Weights of a small contrastive image-text model.
Model: 10.7M parameters, encoder patch size [4, 4], encoder widths [80, 160, 320], text encoder norm rmsnorm, text encoder activation gelu.
Data: 195000 training examples, 16.1 epochs.
Rows from block 5 of the text encoder, named by matrix and row number. Rows with one number belong to one attention dimension. Each number is 500 + 40 x the weight over its row's rms, rounded and kept within 0 to 999. All counts start at 0. Numbers have three digits each.
# q: attention query, key and value (stacked) (text_encoder.blocks.5.attn.qkv.weight, 576x192, the q third), inputs 64-127
# k: attention query, key and value (stacked) (text_encoder.blocks.5.attn.qkv.weight, 576x192, the k third), inputs 64-127
q.70:533564522460560459498421477482480502460557468491494503550494534475504506553448539471575500417486567470560478503495509487438498571470470564455558521530534525522565482529471528535490563481584401
k.70:541446532505572594537471496427520546484429479514503422530510454493534417571515468525441535489458460558434491472530493509486420470464450473401398470487493540503509466447542469463568529491473465
q.71:457536519509511499504486425487422463469536498478512422418508493569513509557452520530441480549490540449522484429506526538476489544486483536474486566522571487539465491549485502505486521563495518
k.71:495447468574431520515447543536449527519567520497537524459540536478544542456424535454541497504508388548560506515473475460520497419478490482476522454543376532472468443507476414462476557494479509
q.72:494525473561543585449524547500480497460591510510513414561495501517556399528498521460573466529477507466582548488508531497465542488467505458529467503475499557449541490536526494549464479587530496
k.72:482512556488537455531450451494478516450472552499542531485533470430446529489548437477509419537543473553524554514559525547503467449533496496439493457511549462497444490514486517530535498528491493
q.73:461476452491505600513527513521553507477483474481511464451504445480444615494477512575485500507494466525517539443530545484496451447427552459523516326471555469578466464448482480480488498487484524
k.73:457566506544442510442546462524526476473489421442523532552435516472548452555515615500419477538513550498488408475477503529533501502492561531492469501562473474524509438543470525580474542484530426
q.74:500561535540492528503516513538463450523533462570499502499530493469481551568482515561390523538455530446527471492509486510442490492450521498403439456483486531472530505541591464415572560548469472
k.74:531495524535463508509547517612505533502481475510492505424565595511535469521450584507458509417512449454507441555469512494537527517498474544546517442497524496513487471458542497557454552494492462
q.75:498523487472536544497514458484454555515440568512475461461463470534558548456502549506597563517516490433548529481457482493515464530506490500576536437484471531529548416503542427498474494549470554
k.75:535487443487509506501423506428476517414507529499563524578494486564486507481471435455590436537487459520512537500490531525525505571507523528561495439532511495502478476519453466489413518459537555
q.76:515554561571576474453462572563513489497569433508524533393455521464539421534523541432523495449557534403555554475533526497517520520520516540569534482516535506538571511568461477549473494487514474
k.76:489526546505499466564452513494460505465538512549515515483499556540488490485498448433470543474433546556527500513491417509494452448486521446500455490500523514515486515529519479497575538486496470
q.77:481476504506534535473522572542494503505479509452482490408520468565443443530532492527565529476480498515483547426487569474462542523530413516553552468524488476549497470450502480533468496514427538
k.77:488436492448516529464553509551459479475538479525493526425547472482444542493468512501449550500539508516533526566491515431516489560469501546487490500559534435503442503536521502529524495565510494
q.78:482558564526507516523492477428500456564477544475446606446519500470554523503508502521432539480554494494475473492466522482585510502482536544503568467508509504557571463478522525466599560447565498
k.78:517504487506558492486494456457483493471457478482490433558486478532493405464435530555458584476445470460548451492505511524468494480534443463462421476591509458507413447515498547569476527465503521
q.79:484490493534504446503494503490464465475510539503484513448504397473407575515541529460425576513536523538514487454495497479545497477487512524441467457518481481487480512418514513518476549511479546
k.79:508480505518488502465539529553415474488579547536493446596464447556543470527486555579515462454446504528510453525462468454421493537561462527514478523549434565507481501514467456577498514507473458
q.80:559543489533450482526449497481529497545448511547463564452543594444506552494549451508436487512490495503443519557512449479537494517544567524508418475443489495499463502428528570472564490611517461
k.80:486511528469470509470593477577525500521481464472521472481570550490508499532492559508527557469542508429441425532433450548491514550485519489561515509522494497476475476484522533523475502515501473
q.81:533498601506521444492544561472485481511566428465515482499546519515522479464485546506658435506508498480546476483509482532531513519524473493484504499499533548503515499517511492568494529447499496
k.81:454447478497602532490416543432455461477476497462464597497531456499482482511500496478528511581447507472558493489532425459528497425453504501538498542466494553507528587523509553449477512454402478
q.82:528553547484573455491447439513430439472485509503529480485477524551485589498490502428446536505461536630572497458464501613459563495451503524465527464500536450419530495537500487485496542570446538
k.82:520451461490535563497486483520506528473423553482461510506524510419557554483551549490463510471553512515542480540484519525495487474457504549483447436586467482543540568503456538544519554466523544
q.83:509465600553472504483527530519525503520490484528592474406508524487450548507462653551449520485445530488521502545473492507527484513534498501549479508497445556476469533559535466454475468506437497
k.83:495523470481459524513593549527459466552476507518511448531474533534498477524515586544481470461533490514494466539542556388513537513525491524506441486530480495553454480473497495582482558472507487
q.84:532456550499530480467531563494513489495477462473471470588439533481545390515448465446548461433478525455521562478513559463512536456451514535466472557538490540532534581524489511484478485492584485
k.84:551576494458525510485452503580492452516492452526517465547507442474498426521461528509439509512453473451413531514461489534474590478464577461530500454477559526473454533509472492465475497508518558
q.85:492545526530518482528450549477404511445516529522470488491510557509503527464552457543325464503472526536502525499525525574479459491532550438464396424508534495540551489449526489517455599490492438
k.85:504528473505461513430594471494467457500530499540568472450460517512528583472459554576440535494442492475451470510456517531498526522541504499487431471584460527476477444444554502518490509504574463
q.86:482516546549499529479501467501525470589469562448555535471483520545486524526549428468480469514523514477542502487499532494538515506518497474481512460504550457559468506470572470501514504439504493
k.86:454514514513479542511541540551553495455515532425434510424514516520472464412464532522530505500479514561476489519521538450557496431563563522500504518548522453456426548504471520586486530537487499
q.87:514383421455498576463531542522541482552483472507526468428495465483455443479517510515509511478559518478431501555484502490468472529542528506543603487467507456469487478420510520520531439403515454
k.87:489502523492517510536515500530443446568490466445470507502538491503522480484507485494543515430486519503506452464479543506488524565468513477470466561554462494523501532557443455590467510486524508
q.88:519497475475494529542484543497520453494485461424530514580534510459552410564507550455648587539531532478483495516503504478525464496438447466444540477491516486474540499559504517593490489475473440
k.88:421477565476566489549457476477462538523474504526476481498468470434468403504549441446460468490500531489542489438528474480476457499529515510506549518477551544514574509490511517421559507586510506
q.89:516519473551550503519425484475518437515530475516520535482442538491548444581549470472524427468515511522522511474525429456501490550576545530450465479546476510499514497630515510465492456566460473
k.89:608498507583461505600459443489500533521507580567483485519524506472440599469462554475503515498508465501584457529528482433508506467517526485507531476491515491469491494405495600482500498502509512
q.90:471536490502447573542479434533523512545500473434502482450521541493464462445579469495507442512539497543433475517516471477527469499482598544470519459496484460539486515365531490503441529386488462
k.90:473528457486476470447450484421553469569497468524442506551494507503468513479509523538539428447461486590469526481426515496481498517459512504552472580485515500467495510585515534451466512456492463
q.91:513519496461509531521545500509466503413473469528513422427566539465446482521445461561521497550519483474519491461510520524437596498407476454514537461560520465503546508472473537554495518452519490
k.91:541471492456501447504573469546527498442498513595487507515538531498548502517461482488431454495497462460506508446493563594470493510464516459427438483545502507584478524459400496524466576541586469
q.92:525456538455520488540505561561482468444524532461525457557464524461558443494522542481580449490492466491411497470482545473474551511411471476542556489497502531481453537466416543547466499439528463
k.92:528436496481599485532440525582414471526484475536502482456539402488485491501517437503415470533500527452532522481498518519510479466409484546412445419519566561583537510514427525445542517470457425
q.93:541530443526550534499508516467490498486477514467509497418517450554417592569468493490322526529495509474504548442524480534476515450526521530520442544481539480470534456468554481516506589447543508
k.93:449511467542438533437572470468500553550497454450502462521497568447485472441459595488589503479547509530391473479494504495495483516525455489529510565550414529522504492483514454581486506490577486
q.94:576447535441504487472548507513559504492578499533462548544534539475500400515539527484492547482540481489511504511476563534524482449561444463468513598527479520467546466439522519532494454491538397
k.94:599460523489495460512517509514549461515467517477520505443526527473486545548536580480478538458434443513424481512511568469525558487502457484440507583536500484472575521496464511495516451459442485
q.95:538479560538425508498520524495508491536504545484486568479497515503508561540466500464334546524452523589472445497522442475612533478519499510481436485441459461507532490505441509464546486569441496
k.95:546460473451487527562576464554533546526494545503531588483468553519560487520530539562584532493477512461519455534469510479483502493487489500575477457559491537530540539485517554505521508467576503
q.96:448535509462463552459441497504522481482512439446530472501530545455506458527569501510593431482490476418454479489529565512476493476590444490485449582510498581412576491559502494445520503511509513
k.96:413530491527476507544550451562472463528494527438568513464504494454423557491556490481390552482516502519475482496528514545551503459454533436522536489447471456497477547589443458546504513504401479
q.97:472507488506506504496522531550471485583467539483501453457517454498517509551521473547478474459500511489564534455491490558471479539484466559604498553495503524497502481501546521450484535479524506
k.97:491467548553512498504469522520481439491598520491475445490556504484424467552495438465389498551444562402511547589495480564501422506494600511535514447506484493577480525512493466563465492512466503
q.98:455476411444538473535447470527517494569437524486466454492501530530519532512516499584477505460544529491516557436549449494497480471452578521565422489483493453538496527500577513456511543476492537
k.98:538481505421527488507488491471485507508505467589516528481511486553467438560519470450475538521459586518476488550537526516528546519515502497448454431480483492549473508476514475415483525493504520
q.99:533480469503481432532452503544475546452505478603469498534494456555458461457443558442466464505509514556481497511454497479471537495471521481464535376472514410573487500457483493507530494501496486
k.99:545517526520545540490533498462570550514422368446477520462491489480574525522481473499566425516461480537526495493473472491449596525535570451548484506538510445541518476498504527424413532510493495
q.100:494458515415522528457464521467542494479519555495524464505501556525521421481574415479435462532484453524493598483519574492464514475545552551496444488521498539501512477523479492470513560560524483
k.100:555508487486498516573486499533493550499517488496516480460477467467550551513447554515504556559479446454478498522531514474513542463552428552454511425522500500469611487494493444476413489569471528
q.101:470529507512492465483496529504470406508472490427464506500532539465541568578423419555486510498536506505520541468537486545505494480440487527536470550519549545456513473530505526467532505459505439
k.101:426462479534486523568557511424491491551536527479511449478542458582443472531555477462451473558537540458435486470460532564593460518513468518534471457502528513475447489431453535572465474531489590
q.102:481486504560439609475486583526480423497528503479482505502475554516491463486476509496458577470515479470497493501519443568560395552482448501549504554529512532479471539523446479463494523486475455
k.102:455511464518455511511571507494518439519484521515473525526518532536521585528643481534449540446469501476507501405495489546520437466528520479577493535521551536497564526499432503473493585530538510
q.103:487472481433536483507449445543459495523449536557528502526429503544476539589497518501529529476515481525500578478564511485518562421529519532516450446484551452502474445488542542489532561496528537
k.103:507450520488576515513457454519530559517495425549514507429532487486443421485506474451549439637474552525473543540489520493444589536531434521448533516443425481547535467487559531462518476552485552
q.104:563502542496501485520521509442540554483541438518574481567518510495512506474476572437521513524502522540514465571467516526510545481521447430439525473480456434533501502501474470476475468527472488
k.104:506487570545547507421508536417462513466451516523523478581500511515545471429494479485575548521480476502499438505515516459425450534510472496546419569535568538457546446533499558583511530475539455
q.105:502469479485500414459426481465445508512496523504506461585449509514486534509541524521390566496527439495470536486529594482459445466498542549549469476553499520501514482448563525486469521572502559
k.105:477440530477526440537484514547471504460497545488500468456491434499462513415493593525462466543538493442483528510521490445480529546464454485482493477453410526552470547488462540499596468514498561
q.106:538500587542519578497506502510465562476474438511498458481508484476517479462461532484576566552479513542491457547503497472532560488464482451409558451497494490496529513526495461539466477495426483
k.106:515526483445485513483554538471576497479452477518508535521475593464520448554574500550552555424526488478466498472549553496497434551453517567537390569493518495447524489540508484538482495450517489
q.107:461517515511500523459530511483466455521509547472468495439500524476492591537535474548453527467468500443466516415507460539513470522490511492532464599497511551418514496529513485453514487499471504
k.107:449467493495473472449502520507461406554517587533517481519522480458419445498559492485378510521509576484477501480484525533533496519448551558521499466483521491517484522520497503530521471523504500
q.108:487493514508466428575496434517506549454529510557526491589479469513516412482486476404489546459431426538522487525492490507478487541532550548515462412490486530509486499593480505463455542555509500
k.108:512639491565508525511517511448492482519525463507472542454498519536530574449365524525488490446511509500447547475449519462499550437465451504466521473440495482520501475469484406470506477472460457
q.109:460505514531501484497525498503491491493443534527460477565476454506461573518545490520457469498488494502481529458560441486488495497522536516502409469486532495479518510470560540526482487532513566
k.109:581536446495490478539487530509535446483496479465500510463464443463407464445512508529482481560516509466491563446493514480554607433444500496424509423447458476556539518505484513514578472493499454
q.110:555516448494505537465496497542506452486456501539523461404556545517526483487467597534497424478505476477459508492516543473523455450549538487502506556514495477502544543496518388584520553455505457
k.110:427495495422479413528502522529439473488606537419513524494552565501506471529506552424479536538454467435449512541554398480526553549465500556470461575481514467545517469527479522490462501459436517
q.111:529463464511489483486516482512464440486469553464449500478517517533492521569568451516421496484538503444520565469544495541488501522444545544549400546523551501504492473537562552469506545484518536
k.111:509462452447532543507491485562479518448477547525508490431500495481405498534501470452433533591436524510503525547529445485524542488477509510486464426449465426471485492518506486501445534469440485
q.112:513500542489497542466460476553486543552445533491501471479435459509472492469468579495494580492500470533477476512547505507526554507516454489463512416498529487540557563411532473530444456536471507
k.112:450489473491520478525511498432526551518573478458453448551496503537491502554589465554510483452510583428522502505529462571562472543536530536518498520553452554493550528478542561393596516480523533
q.113:496471487480482486501494498463517450485481562419493452449511521441476546539534469557471486479515512419499587403558518515481462499474628582540466494510561499493504547516529517502519549439479511
k.113:517429506493509464522512494548520535535553485504511543459564454474418456562488524429495544539472481480483485554516496445514593492466488543416519404470437424540463469473487497514462525530501535
q.114:472486466509533388554513515484462496521466468548487534530476461510485481500462509460471492475513511551545417548418467503519554497493482471481480445511422530561463462486489456466502454512498472
k.114:514530500567562507490521493453504478518464455494500437501506518458480457523431467493502538471522525565505546493461467520529473524547507493601531514545592619461471518455469457529518442502496538
q.115:560556560530492569457520503487571545560512424470594466463543504512505467492473530468512558525470494443496459556467549539545548489630500456448538523494470489477538500563462527553514479491514514
k.115:537512531507495492521527490457499503475506464474542538556476490494517446499462525486614520522497477469507483525448529432500420560584479455472514514493503494462547494564553477561541528442463440
q.116:583502516516516490538519471519520550501488414516524507540474447512522471453393514417603496514497558531458455522476514463524546480490494449438611412483449470538498460478464448538489460472492480
k.116:435539520554458446474520456458511523516550410499480495639465499525606469479487455444585449460518515523508512418504475517489425542513532520505534579495489491552502482534525570456497501413513487
q.117:505533530514505508521440539527480548526503408499589554503516536489456528476439514527601534506509442505476450523417509528581529462495463477484478479481478498489512483468438473528533494544471504
k.117:488515558531481472490448492496474444592482473475479552557470537493503527477515512530506455486531574593465469456557519518464419510520447555560474525495528501454553453548594523462516506477509526
q.118:530465507477496508557494517427538560409524504532525479521487505518518494435482497450557429531462521551511492573492548482470538476557506449431522407487534502499496462499482486507497505499486483
k.118:517557571554502566508453518502513560519486406570512514556459516550575500465435505500608490504485471538492487478432496456465530466548432465470574517536481516524505442533561462503508498521520542
q.119:528473483499512495562498530529520592484511432571572512520513450484472463443464547459561490510444495548509462518458538488508518522502497462461531424442442488541525457512453443541469475545484526
k.119:581553505568518503458473532524512496461489471495499487596517543482598557398400491576651492465534471537491447538489513422407478474513440466512523567541510531465526526509533457479482490447522395
q.120:546500475509479544531492477526557523476526476471547506529506513515568480465423527481585548461435525492523454503520521480535549521503475548502511558548498532468543482493451511415468504489472447
k.120:463587393510486534481507523503499510509534473419486537493456518562509544482535490522444565492523470470515494400468529500504460478506486460539454511450519489457464509510483420532454539475489441
q.121:525559545578488523425471537523455553496490494549449505517496484478431573491442578506530521507484526514528491495487438519587495520533451455495504502473486518533530482455516479505508436475454486
k.121:446527461469534468480487441437528491517481596501469471554529521506510438543587454552446466516508592506512502503525487535472482539457490520518515571549566505509457524498484616451504483498523490
q.122:506546497559468503491442509491501492469532518502408500518580468498456482415547481480504487489522388496521500513484438496431490486460497511519466599516485430509522554530547434532492502492510528
k.122:502487369524501506508498467518454489500442505496436465527516515546570587500518434486585527554483490459525491472506464541494572504585525502502471445515440480482480511418493471491428545485475491
q.123:500457472400509498515490419503517547496521494544546433517474517516505524509503516413520490556512510498506521532549527487520516439536487462458496425541481462536412455540523492469490532517516525
k.123:543511496567562526475532436513552634467467373602511440514532511448507512514467495524562495515461457541541508524512566456497597516506467479473557404515469447525509541445502508465512514527510498
q.124:476479524452493539476489506459498529493478492530473483538528427537541616495469505465443500562558560513516495542585491574512495480478394449519562495484453447485541460464450472576586514556533452
k.124:473490586513492478512553487466492571501534485570546512515489458503520450510467436517538516463511460572550488453442486423487486522508484522433528572504521483514544514517464465451534498528508441
q.125:535526520453514455529480472534509569478468531526509442606455379500505514484545518424510500538486511509503540557545458444444563470500526498479499516493451494567500501505464543528441453520491575
k.125:564530472563566533531485483479515536412522365533522504541500506530505493457437522524540540488501499509558488514402507432551549505531486471435506419481457418538524486463506474515502475506481439
q.126:545501493488543477414468531497501490534490481527528576415456513460476597507460497498447498509532517508445464471485475523497494491488425410495498521442531428547464526523536455525417501450518494
k.126:442488517430459471471526508497536490534538499528526506505560534523539457590560467490469416454489527539525513504503553524475456572442498482457460535551498482460504473536485578512490438492523555
q.127:509501480554492482508471514579492537476444425508440537456503463478574492410389472497601577441501559430511477524459510499424561561420487423475551523494459519487568490537440513496477489455518492
k.127:471533438516563526486538507535474524521505449506563478542524486558525570563477429540518551427503613539514506469479526525560466490508526454558417497494554431464462523524477453486452518481519493
q.128:517461483503510520478554496489427486512527547456491496578500538492417551504537511522547508544493457556525562504511432553435391489509508523507465405497522505531445482469473502503541533446484551
k.128:533461444538497478479497483468505540454568379490526562455506462509524431506571465527511502488459511508573528573478495447508476540470522462497441530514514578492528488538524453513483460508572543
q.129:499502481450535446518516599534417535450480475495459477498499477482459601511535472474387495438534503566512572461482543498451540550532483469519442563576475474514424558468541536545469408523550517
k.129:463535469522467448509559503536498551467483496548469506452487535506468574457510524489434515517473577457419499506484542529556480463493474484393471525499489492494466469477437494556501547402541412
q.130:549436490455561471517485495551501566524486474428519475540486532489456582500502425499421472444492511481518489490489519447523426451443491455552493439490494458597464434440508492476512501344498491
k.130:455488533489479477440519470441511495466494529505446487608434484491534480565522501466519491434479511474475430464457507501437428579448455488423470530523488490530524467491415585522500499481560418
q.131:408493492476531462549477594521505539479503488534439524458517493512520524486486503510327482521471452543494505465471529525520528544456546476535497418487513468465510497439518515541422424479488551
k.131:447522463522467484443506480526481518474500479481460451474542523440492506460463554497478522496485536476483488520432478502500474473455516458476538452494467448556539393482483529473416506485507375
q.132:567452474521528445525539435448516525521464516487475490475482489494462623495504444526508547508513495547503502496470423508502467468519477502485452563446478485518512465437529507476555460519466465
k.132:544477498492588489424556479488554473469527517482484521572545472556532420408554520497559469438519512591494504513435486483453529556473476480507491569492400461493510496553491486588523492462486442
q.133:560508552502479453491496451485473507442559489468538575543549508478580442506505447429533618496453521452555408445484458506488527508469507511454513571584526570483523438594491526478459501517505516
k.133:543480493463513508602455497491509469507535467533532493533501485473480472576515411432508493547515446483556544501569502566493498509506496550490546458484519491555529572470501473465538523534405565
q.134:508485502518475452471438535524485577539538476450535431505498464517509544603481539431462576466477512504490571517519456479547513472430519516521523544480497542473444538610509479452476555574456434
k.134:438441530503485400470562534483440439489484516494482449523526534506490431487490553556486533480502512542512462485422538450465457457565409508494507467394448527548453487470484502474495508510472435
q.135:509503407480418580500446480467513483530497461477458466474506404507486417501513557491478419473581527471465510530465519564519501593519494514544517571491475541539573471520554517465473451568554501
k.135:516551490544538545469486571467484509499539489465522446549501465490496488460506497537467535532497452457419548551558553517572544518503537432533574574457480459471570522463557479485506548529529563
q.136:524489525516510489453549513490491485493566451459504436518467493492571396492506518484536427436550488460459496481490555564547473560491531442542506527461531516535461462483470445478499504509491464
k.136:469560532525526525548433519489459423455498529483497468519570536515465535477509479492488408441581492506437463416500543523477504471428519548486486416501528483531521481523475523451471503484496514
q.137:529479514463535542501452548488449472473459508502497491478542548471486499524538489471488545602453462529521514439523532466469490435441501494539500447488541443523529472480485525482498591475469454
k.137:515488486503576449481542484594511524472471448536509511453490504503504496512508504514516522518447524413560475499498447485511525449446385558483545587489525511584515567502517499503450419514557488
q.138:582466512504460419521445421525516501490464552494540474416429486572527478484499493514514530530492479478537547465485458514513501386488523447551395468504534445502474444527551511505442550546404516
k.138:494425535504514513586507482449476522543551535506533539536512560543483458560536455515576477480524490521583516453462546483462476483455423522516490562507512483544520423551462481501515439498476462
q.139:515541539556501498471511466471496549455538493458527471514466535507562405506507490472640473450470483457537490495495485464544482504465522528456549467489500570461504490592460486513466473527617465
k.139:513476550460497457550394526457542476481496620486511519520529426461516519543532449491492490512532428590505535501542551495512494477485517544518494497507579475470499544505457442480543496531430561
q.140:463500499445454471474486514480449485523552515475503527634493574517536325515544513425558458431534540486515454485453453501471458498436463481503526474533535496469473509510472550521485508494575461
k.140:498494535451481526560418513532496503561528485450538403477515444552469488533537434449452544505514515499600537449561507566591481511532520539539526532506538479491509512453517468492525494466477474
q.141:484477499467504535477508516488469494480478486476441565423541473505429583514493547523420457528507447540530511506490567571492489469508536451511528373469503435464488563435485529411511476504503497
k.141:451536492534504511466545474528462512443542497506493521472496546505541471464438544560422528454447512502467487505504504476567482487513448443462467507530478446490440428547496491490420517474528514
q.142:459560456539474408491545491478551517459494472452472475515525536472516496498550456572517507508512475399560567505478525538501457548496546557505514527426461528446565462507523478444571539509539419
k.142:517474448543526478504447482400537479554467508447540493518466463413565473536597491531534482470538479563450543500524554507492491471578484460534457545461557525506511554451505471497547442448521595
q.143:459587563456504578465467453493430377483489465479490476554486409518517471515530461463483490549534449449472535537498501455444498522535502478589484574566557549555545473516471488527452483427488473
k.143:483556540515504524573471477490571545434462508506492488466473483434555536456550431509423454531584534458488517534504567502539525558459557528534464541521538419471495499492525493517540543458565496
q.144:533496580515459504523524442419463599520573488477509476523516509500533435557471487446644463496529526458513474479541512505551494492496452559538544618483551474500499429511503482471468461499533480
k.144:471500434527554512491444469457547535548521490463496545603532453448478409541519475475535497489565472581540535466528524502469488426499488494520530526465543496484502533542414476442507426499398503
q.145:483477503454491458477528574524523479497509482472501468510528503439487382426478448564482408523522497475456481512509442526512531521494424497534553554481520535500509503454486546523548520396523477
k.145:499554432485508566485466504477474499474526459449474496528507474502507464524527441465479506524502497499436519544525499523529536537532540515515446548499513486488497524513586446466495489528474525
q.146:448588458488502550521459592543532484436528517508470532558539557429433504526514493524403521527501486552494502554526515516493517531517471567459484425497495452538501543409480567568559492474463543
k.146:527533521534499456508567487557485539465455432503506494423463515601523503468460441513476523560473531462496505568440437486438529448464532526497494512492462530559564500523524482526477532507554461
q.147:507586552497492555504462553483473525461579512515474470597496531419522468476521485406577496449514491477486483534549512537476555556463514481453538542574457498514465513609466462521470472525502461
k.147:532534415505500486540423574522465491479500476508502482499521465541482568597518486478417489574451520557519538462524516460435527530550545483422531422540488495501564543498504540425519506513453496
q.148:412564505482493539533486576475496524495517539503475576497519465473471525499501605492428469486512473594493509496534472470578566537489565438420521438510454453464559585546467505543489475581501559
k.148:543521457577510457490566540508525510449478500559510534463490507475448541433424645468473505517444507442488483564488472525535465549551515536458455413470454463506516484453483596570478539509507445
q.149:560451452528547463476507417480451569537488545486527467504470511506465548543538505602398529480499475509568561485488493470475448414514515511473447420447498394476519479476511476488523505464451500
k.149:540415519516489440483563437456578529510495470544451519488475535557512507559486541516547505431467466591523482514426488468436475478391448438508486526477450485518478454500444475496482455514528474
q.150:460505450505539490513469549488497509479530514514506518537509491514416475474511559471452585526537516597469554529516471465426529435503509477488466342499482424538586486459540484539461486564461543
k.150:524521475549481468447612505468437607522538476531459470437445503535478540464525556535503514479445553508446486524431515509452501512464550437518496483530507500505488452528479512552520480522532424
q.151:450501440515507489529496517448558530475459466562508526512496527411485508494413562487430523457512539466422512512513494457516510497485568538452550479480442428482552513539500512532452512456504579
k.151:507474463525514479478501470510493498445521501455448532564494464512491542523472509445503500484525496475479501582471483605422434549487456565522479450502487508535518547518446559525479552552563483
q.152:482468420525522517504503479479553452468481417498462489444456478540471497518516497528374526513469474474502505533468524506496468538576540524616490543518539465545522456423492485521512488370490503
k.152:418561453491449442463482567572516506466485507470505521507432464515520538489527498511496506490489490400425438481446474517511504534533539525541482536499506467491446473540543580484472493505509508
q.153:552479515494477444494558475473454510500518543510561483545507520530443610453518463481600428484495517561500491500489476509477462406463537496506486442470503482530505445434529487531502526402522454
k.153:490422369502540524520527560543478554509521463425461510537482439548494442566563398497587449494513447511546470513534503477454450506422495497536500577548553528550521512497417444539468435494455523
q.154:457493508496497463508489555451504575504531486537494429505531522544576390551480543455603525464473508518496472488516520493497504427425482479477510471513548509433505487568453528482503481512562419
k.154:520475541508505526526454484519563427575530439533535453528514418469527417554444481541487546491486499474537492479509434524542488527602482500515548461476592517551450395545490524468524512467390457
q.155:406536439486496595499565534539496501395573484483513484516529450477500537467452509486566428499480475493411526517527487507482516495491491490536477519530514461542482507447529532535476483452459539
k.155:466525461494467496512495457501446511508519497482504432532489507516549540470556489485485532572533525454468556582601509482479484517491526437488492503548501486499486527521471567446441525505534503
q.156:535515476509438488490545532503551364509538506504466482505524490486530450593522488510562471487512502410488473512447525496498478518540527564500545568462490560504451481507445508465490565422592507
k.156:471487444460498569567461518504514497454461496480564500484508465485544449619493442505595516509522530497490528456538507524547478512513548452537421543506516473486481565507518519479483492541482576
q.157:531538583475509469522419524545570512507503433462480510480561514504528449507533482406579480492477426499526517488450492461557544505534494557491503512526450554541508519549506511474489549488508454
k.157:536521550526457487501470506588573512474414512506576497454496499541513505573533432539509493470523499494542508505510463483510513460466482465492409526447546498540504506518465472470501512544509553
q.158:461551451529488551507570530542502523427544500474504480525549499448586382557540502502528436447535465486541523512511531467540480573420441447467445522584505465508497518536522504542453476457520392
k.158:529525519544521457572486478491508492479527505536521537490514529463465571501409511485435514513462479524509540490536450426466514524477543508437542456491459494529493461492517530468550568511487455
q.159:474555522578508498439459552499488552470540469564447543521503428501529514522497506492430595491460463521523467500494496525531533491529493460445472528501469478428532515555534470517474524646502546
k.159:495505477496508452483508556528466455535521577603508544474525529479474544484489613503424526569476505541440480518461493462487496497510451498518517387470476437522461495475516507497535473496478431
q.160:540586580487514537514584501537485522532507482519501527537448521460475468505495532499554517510500478497491550449536486495473622553528462510470496584490474471498452540526470556465475549503496483
k.160:473559508505567469477504511507555480492460509484515536555439506500439540568500464434514468452600461541495550520480528570495554427422432512572432474512506508462528549439497514431556454412493514
q.161:486488523486427394524497540507500577461543481502533416469451514497559435509450477440478520457451460515527468486545478461483515401427483530514458528490484537494437418492515503524550500500524457
k.161:534543474449470571476461530519470528412483516519496447494595532444497401482475547529481479552443487423460412516533494536530556464529542533496536414525555468516482509508525503537476527555474471
q.162:389505486472446549503552492505540456506561462458514464572458482485519518513611522564512561504546454458518501565486598486513547480535506455384421565522467535472545570570471480484517542522460596
k.162:472478472482612455439496497526485533491494518482476552567499475478451541613523501491491473429577493504497523561500537479452507453531445466553454514492498455478537509519536508432521438396459541
q.163:503503519544497507535436478436507517542480565516565500514534449587549484494409530407497453528504597432474460497456519522475398562453563490457501565535522470526457532543560514537523496488507484
k.163:544458490525371497508496537549452497531467466498500509357516498576604466448492513510472513524419494452480470471472457473542484506487517507425542554458474505472422488483441482563480527548549433
q.164:475547440571551463501470507506531554501441569429496429501534490446533445530528511487584433500512553445453493613517518467505555566519561511499614423592510502420543476499503552432522447536504511
k.164:539541569575521450470528511483514521474390514487429512463417532510462514426426494520475505500616476444477523477414536546454517436442479499521522512487527478477533497460508433411531495462481521
q.165:507487465417535475543513493539462461562533511550491521646501510513523493505610478541528498506512512525494529523468560467484502552526495477431434507473466439477603522588509513458468513568479570
k.165:489536519505571441506497473497509477501476476468444511508445528473450537528542501440560502405549504549473552561483544499466574460475467484571419488466514506475498522513516470437548483398499566
q.166:640444480611552440516473459474524542508496521489536504481545508582483517506459494511573506495474545543470482525489541535473424504487537532518550461494487535548458513450496539491504562523523450
k.166:483463448531409514524514538572499444588506433464437522375458563567565466452480470450498480539510480509555467538496453532472503590520526512444616496512522527491466528470547470426496519551554447